A small self-supervised audio encoder (BEST-RQ), trained from scratch.
Data: trained on single notes of 20 synthesised instruments, 78125 training examples, 35.1 epochs.
Rows from block 5, named by matrix and row number. Each number is 500 + 40 x the weight over its row's rms, rounded and kept within 0 to 999. All counts start at 0. Numbers have three digits each. After the name is the row's rms in percent of the matrix's.
# fc2: squeeze-excite expand (model.blocks.5.se.fc2.weight, 192x24), inputs 0-23
fc2.0 121:506509487503468480497459533483451512504427519493466448448494424429553571
fc2.1 156:502470514534524432498483444573479486570467483524563572506486516468460551
fc2.2 086:492470495480468564485454488491590550493453455529497538465493539445499580
fc2.3 019:474501567466512489494520460543437544513453495504577509537488395519476506
fc2.4 101:499478453472457520487541552429423442494575562511536493520511489470531520
fc2.5 088:505502467526511500497549456494437518508402468520501527564494554592500476
fc2.6 049:509473482470462493525528498406513522463576517520400470514481513532471550
fc2.7 219:500482496544532498496491491574462626471531488488523531477501587513515498
fc2.8 119:501527524548581473511479482570537620471507521488482552485491473502507520
fc2.9 041:509464540529469470493545513558474449460556479449450526491514545577484433
fc2.10 039:504480505448532526468473513536407462412486493545468473536501441459489458
fc2.11 101:503493497483547572497525486492536491464555487501482626508509583492504480
fc2.12 057:487451439550442536520484551491416513492528509425489521493509495577533508
fc2.13 020:474544459518468461533452497499489508470479519533524491529500536586504621
fc2.14 078:507484520544441501501447462617500507442482505490557509483513463427509491
fc2.15 091:501526550437515524533495528401542539519494586509442466474497494527494540
fc2.16 067:510425505518553538496450472489530519455468476464518523458482556434476587
fc2.17 066:512511456396506569507508539497505482542507564503510565473509481429515544
fc2.18 329:500508574475515454500462524416438485512531578492482479440498454445495512
fc2.19 021:506467474542506439476509531463581524480523486470489513444479566427438538
fc2.20 041:510461574477400530464420443471467495540512484458464504497467510509515517
fc2.21 064:503489578536461505511512522459542519493540614459441506481490563489486486
fc2.22 057:502468518478580516502556515451550482468555483447508527490528562519492590
fc2.23 071:513528446469435487515503488578466527477479458529501577500537482426462552
fc2.24 067:503478511521485531505506478490515471519596547437557599471502466490532451
fc2.25 155:502489494551489519501465480550528484524449535580440434502498550485436566
fc2.26 116:508482508470462491509508495480501551503558484438454465541504521560480624
fc2.27 083:503538539493593517507499462470555570512487467472487473527516559541583514
fc2.28 067:506498524451515440522505471418408508470535515501420535484493494482444533
fc2.29 098:491485516461505508508514522513430431544581466462554576468508451467498536
fc2.30 045:512494633517533524513496457479469483463502498487443520548508541459443526
fc2.31 067:495554511492473476482515510453475533449581457508462520578482581548467484
fc2.32 096:497550502483501490489521440597515540439543430510465525476490519498419482
fc2.33 166:499543508530484542499514529494539616507474572567436489500488498541465509
fc2.34 119:506568486537535469501501504527482619470492514417519506494487574522514508
fc2.35 036:525403452478501545500413501473438511517518486463447436502511498474539505
fc2.36 082:502473497479555550500500523472579583504483443544502555475474533456466557
fc2.37 047:495498511511559503485510411549515534472499473409460495437452463560491499
fc2.38 052:505515515522408476503479425540444527481489514454523547452482443433479479
fc2.39 057:493522474425475555505523581464483476501455588565438485488509509516489508
fc2.40 139:497494504500563556515535546474504544468498483527428554533488545512438588
fc2.41 093:501496523559527478497507422504582516497502417492539569447497561517493496
fc2.42 089:501451450478496569484475554549580520484541486497464504441511558501464560
fc2.43 060:509446525506520498500536510544392487450483543493465522593529528481520457
fc2.44 047:492415484556484497486478457490488521449500486487427477572472557480458563
fc2.45 134:493485461466533543497496546553472526470498496512403573513515561442453526
fc2.46 064:500521457436547502524447460563520464476568471437496508519497495436437529
fc2.47 043:512481528511515502487519559473536448555537545508401512523508529492463593
fc2.48 064:493540575506611441493558507504489526475506499491477543533504477563491454
fc2.49 092:498472523503593476499556534546463601455486506506474476525486531505563518
fc2.50 144:496533564505571454502540486539503517460482499459459421577492476566501492
fc2.51 062:502490502531495550497487529407489496504599468472504446440509563458525522
fc2.52 086:504533471516476472504465478590487470544489521469498522620495487537471445
fc2.53 027:494527498517560504497389552463486501494467565506550459494481495426506459
fc2.54 165:497475541461558521495471515411491490550496532521463505502512506530484622
fc2.55 108:493477420476455535514512496494486428539511412505526557489499522427503451
fc2.56 136:509484564491516591496546535504509551468453583487459463495508571503494529
fc2.57 049:496540525518558505492569476525490532539558535495533451437527583557524485
fc2.58 017:482533533427543499492455488503516520478507546501497524565519479597471585
fc2.59 046:493431580580539520520489461474551536500542525461500475478464553524517547
fc2.60 339:500550531520501420498509472567489491562463495542554553552492548517449456
fc2.61 147:494481404475482521510446551472484551468537494466449443454494496459518568
fc2.62 023:538470515417428486481565505500446463445518462490497514527543554552478467
fc2.63 139:505544571518620479497517474466493568489477496524473490450508566519503495
fc2.64 138:500523466495530458509424507543530519548518382486493501485501447472464557
fc2.65 087:510463580509530503493535519520404544464514561539458533473508561497470466
fc2.66 057:493476512506488525504457515479510490562517525558460435422496540474493608
fc2.67 015:514537516527562412487461552502491531506511519523477512577512470562457567
fc2.68 093:497473480466533449509515494526570541475541508473483513445501590538482592
fc2.69 051:509454535499509438500510551514518458499455464478507532409490605494478463
fc2.70 076:491495544446511543505466493515498547496585587476453519517511548441505560
fc2.71 156:504499507465476520505423462454551501526536526533465502505498472492412602
fc2.72 024:485459465437567453473496469504531506492531536529458532593488554548460522
fc2.73 042:498512538496524508471469442395476516428492602479500535500511528489513526
fc2.74 036:464534487505519450534523455551529478514485559510448492582510503457447583
fc2.75 041:462491500533524435503495444466526548452517447463507583447476563520542480
fc2.76 042:510545615504568534486544537466494515473529582503476499446495515493497522
fc2.77 025:511453418446485450497548474534565517500569514532456531545508556515523502
fc2.78 164:508513543481468488498514494478397452519599507476514492478512472492533413
fc2.79 018:494493523497514504488472465479497645534492466497511548433470487520490556
fc2.80 084:483551446448551454485500505429459484521513437454467460446495471508478566
fc2.81 210:501519484500455579494518516448502520451508501432485496530491428551559420
fc2.82 097:490459486548556455508476520491509508486568399549471512502495557538509569
fc2.83 138:501492440534449548500487504565537560487586529533420518513516518506455483
fc2.84 018:494467539588495492522532482494487576447483469483530503493510543427480583
fc2.85 201:497497476525514493508501511571434621478531471441513499513520568501540510
fc2.86 111:500505523494549426486526461565487441558437463524550526523482537483475563
fc2.87 024:482509490483546489551451492449571453507537482432430484426467461520481485
fc2.88 070:501497464509517455509485520561556538532578464521453506459477537504410553
fc2.89 036:503477523480486503508467495482498536507617535395523474463471490443534508
fc2.90 196:493537501462592476502518514487473436508523539522467508600504522530452560
fc2.91 087:513488487479439541490503475503455486457482471494421521598490493458438564
fc2.92 067:498498502504551519507462548437439433492576454473491589473495500486512541
fc2.93 072:500475479527557502509530556497571498553580530479526490479491558505573560
fc2.94 127:492503576455584464506505541405451497489559471508471489549494514475492494
fc2.95 064:495475431488502444526563469460531494399521566469517531502485486483512560
fc2.96 095:508504576431589535499556468438471455479515558476478488519513511515507542
fc2.97 101:503505595456600506495484498545435534490562496482520529449491489479505530
fc2.98 077:491522595524450526510439461555463543416528492498524550513491485467506533
fc2.99 049:504542548538435473522458551474584579497528558488524479469496460522524505
fc2.100 109:508463551515463439483510487565504561458488526501448513532513466591442467
fc2.101 020:460549544518587495450465512518431506533505516492483497539441456439556506
fc2.102 116:505479501491533524499513531433419487507532562487409442540494487565469502
fc2.103 146:495552587494566464491504488482541560474437481579451493487497458474489508
fc2.104 130:500480527489588538500520530430461539507451515482515484518489532532481611
fc2.105 095:499459446468555539496504495544449523468529501489522479545491544456470615
fc2.106 061:496409485475523565495505435489485509470413575482515529535500500477550510
fc2.107 092:505476526441504546474458516484456548462545523447402457484531506502479434
fc2.108 190:501554503474551457510524530388528516498538447555503442511498442486519516
fc2.109 034:489481492487470534484424427554513600517503485495446531562507491491451487
fc2.110 083:507497554509453438508442453509566556482509529540502555413533495480468508
fc2.111 024:484518538531573455469506458500482438507542467454461531414456484530556493
fc2.112 051:498457625486492564512539473466458542450535515470500501460506548481517492
fc2.113 016:532454512425465446509574558501506500546494511511534444502473561537443475
fc2.114 056:499487529490429435483504484560476555492458586523478506497498503479494597
fc2.115 058:497438478420562518512515462514620496487496455498509541505518550504505486
fc2.116 015:521496501541523522466620536458480471492500523497445517537469446575476494
fc2.117 028:516464461569492527568469475527491549452545457557478497512510561561486449
fc2.118 025:505502489538536448574467457530433507469480495489534531540513482516572412
fc2.119 096:508493528487566530495566522463429576463496493529478492444500490532519587
fc2.120 111:498481490508562440513495471554515535453535462504453524525491522588436435
fc2.121 075:500479528513442522494462505444524588566503500531449543558467470517453551
fc2.122 043:498502530508465520503512520491541614456491528469472541522554561573485541
fc2.123 104:494513491485581525495483554521555455457544435480467456559498425525499477
fc2.124 104:491529485505567510485531525463517520465529579562441479454485546521412498
fc2.125 134:497455490483469506486455487529393455517548421491527561488490556469492525
fc2.126 073:503555529488477447496543454582551467494519531519413539517489518494437469
fc2.127 025:490468553477495543548419519443475474486483506416535479461520474554545463
fc2.128 035:499437524519529520490473503525544536555452570421417477457513461507503479
fc2.129 122:504529536468494466501515503495512601516569491553497577453500568483519548
fc2.130 056:491486440442468477501466558537513476462537413517479524484507533434473569
fc2.131 028:488577544512533441480498463443494548475524521455491538461535564454564488
fc2.132 065:516483478477488488495435454518493486517590503439501527522503548480432595
fc2.133 027:520547492495518505485510502497529547429532531434532513460495555436476601
fc2.134 021:513493551516517553517485529527482455525558520432478492407481499517445577
fc2.135 214:498520491519550461495502442532449530502367456546472480478504491525471520
fc2.136 021:462453576559531479425490511485511581546525525477473462562519504522490484
fc2.137 057:508462391471506502487431508533466531502563470483441490545486486512442536
fc2.138 065:519544490548481540507475509518403526459523551536498507498490441485590551
fc2.139 092:509499470467484395519501478492514446481581449513506568430533492478489513
fc2.140 064:495501497444552471483497462459437429496490484498463583451485503442519565
fc2.141 058:500488502490505517501442471466419516515406528544507466549515508529436572
fc2.142 084:513499460472511501492501525533473540545541562498474554557505534562409563
fc2.143 082:500563461486485523495524566515491511464537571568427551528493517536441522
fc2.144 091:501509504477489488514472486594536570463550558471442567485505518448528535
fc2.145 110:506538544475541546503531453563526441506415507555444487502488445505463535
fc2.146 116:501584515513559534513531463444588519486488489533415552483509487493517485
fc2.147 093:514486546506542488505520526467478627477484492527462554489493558485485574
fc2.148 094:502513435486562559498521537474516537488497608474449552501494535517459537
fc2.149 024:500446460416480505496491492459538442469561534504488536413498504472438487
fc2.150 029:468482475419532506514543518447478484473497450414470461503468517448549559
fc2.151 083:501470473500578527477446433546492547555532523482572495467490434463524503
fc2.152 033:519545431475456465497484488428469531461547459533521551501517537481456582
fc2.153 028:530520551545480410497513440516509505489505505469469438527487552561488421
fc2.154 035:495451544457516547512547566517521454405527514503404484500511501481498517
fc2.155 116:505495459467532541482484511459470410483589508496510504605487475520530490
fc2.156 037:516500523492536576506497537447569468513473524486459488440477464517488606
fc2.157 102:500513526534550456499547426506518492522403486521481419509502488569496464
fc2.158 291:498510420511420461501449489491500485540484384519550488486498492471500463
fc2.159 029:495506552536508460522536531451533533478519518438398513558540530502559484
fc2.160 184:502530538511544508498600467532478469459468546486455484581496521558489448
fc2.161 084:502529562501559501488518484533413556444541554499495532479500545535531566
fc2.162 073:484441465501559519521503509547508493416557591440477464515508477481507539
fc2.163 021:537547501444471465525486478518542485427556459490552445511504525464585474
fc2.164 081:491506486513549558493532482511531551459545536541463558494503570432567540
fc2.165 067:497554526445547473533503458524425457467478576541551543517500519450468486
fc2.166 053:498431573459586490489538482488472440489479519490504508501472531475443577
fc2.167 090:493489508504454545493472494538470476511543587538479567579513549442502545
fc2.168 065:504537533461535533517536542482486526417459583554471484496497545456470557
fc2.169 070:502471497488442488515532467487498529460518597510550512475516447496471391
fc2.170 061:484434518516474461487546509476590595493515537504533470449507480559523512
fc2.171 128:489517533447596426507487463493499452491519461506439516481527543465426506
fc2.172 037:491516526518539497461477463487410608502534498479473464473491511580524473
fc2.173 271:500470516511518580497563527475528427442560522471423464545504533518505509
fc2.174 054:503491532561529408492482484563501500498507478569562510575499522550532471
fc2.175 112:493470463501474539520504510501447545532548593552514477517494525493449598
fc2.176 055:519436503533487552483446441563566562521474463464503438541488484517470483
fc2.177 031:489463540499522596511492485475510518478539529429515500496506616464465492
fc2.178 040:480469493514585515514548534452542434526489479410501459491496512533485570
fc2.179 042:491483552417507516484499533465452505500574547498482572517499563435504540
fc2.180 055:472553557482511521521427518491500474497544535548471448465489539487515608
fc2.181 095:502478508530431541508568490533579574515527476537478504462509586495502525
fc2.182 087:502503503512570483502515474542493528482489364508468529447480566532501496
fc2.183 061:511506536498607473481513530442480498466546527488435507495509493561475582
fc2.184 103:489518542483575456508553488467500481463586502517457569472490583512481492
fc2.185 074:495510505513485514482413475515538559517567511410439480498496507456506569
fc2.186 044:496504500497456459524534533496506575480523484480496525547561529601507583
fc2.187 248:501524507495507513495466510442485521581434562565485464541501441527469570
fc2.188 016:556501421442506519519461475490500493436536515586474491550427525480498503
fc2.189 069:486515593479538550503503475461514530434513529496464537472514608475489517
fc2.190 096:499443479483534460500493473473473528574475477512566545460494494438475596
fc2.191 053:511497510496550519497486505472469527457532549502421567454508615489516472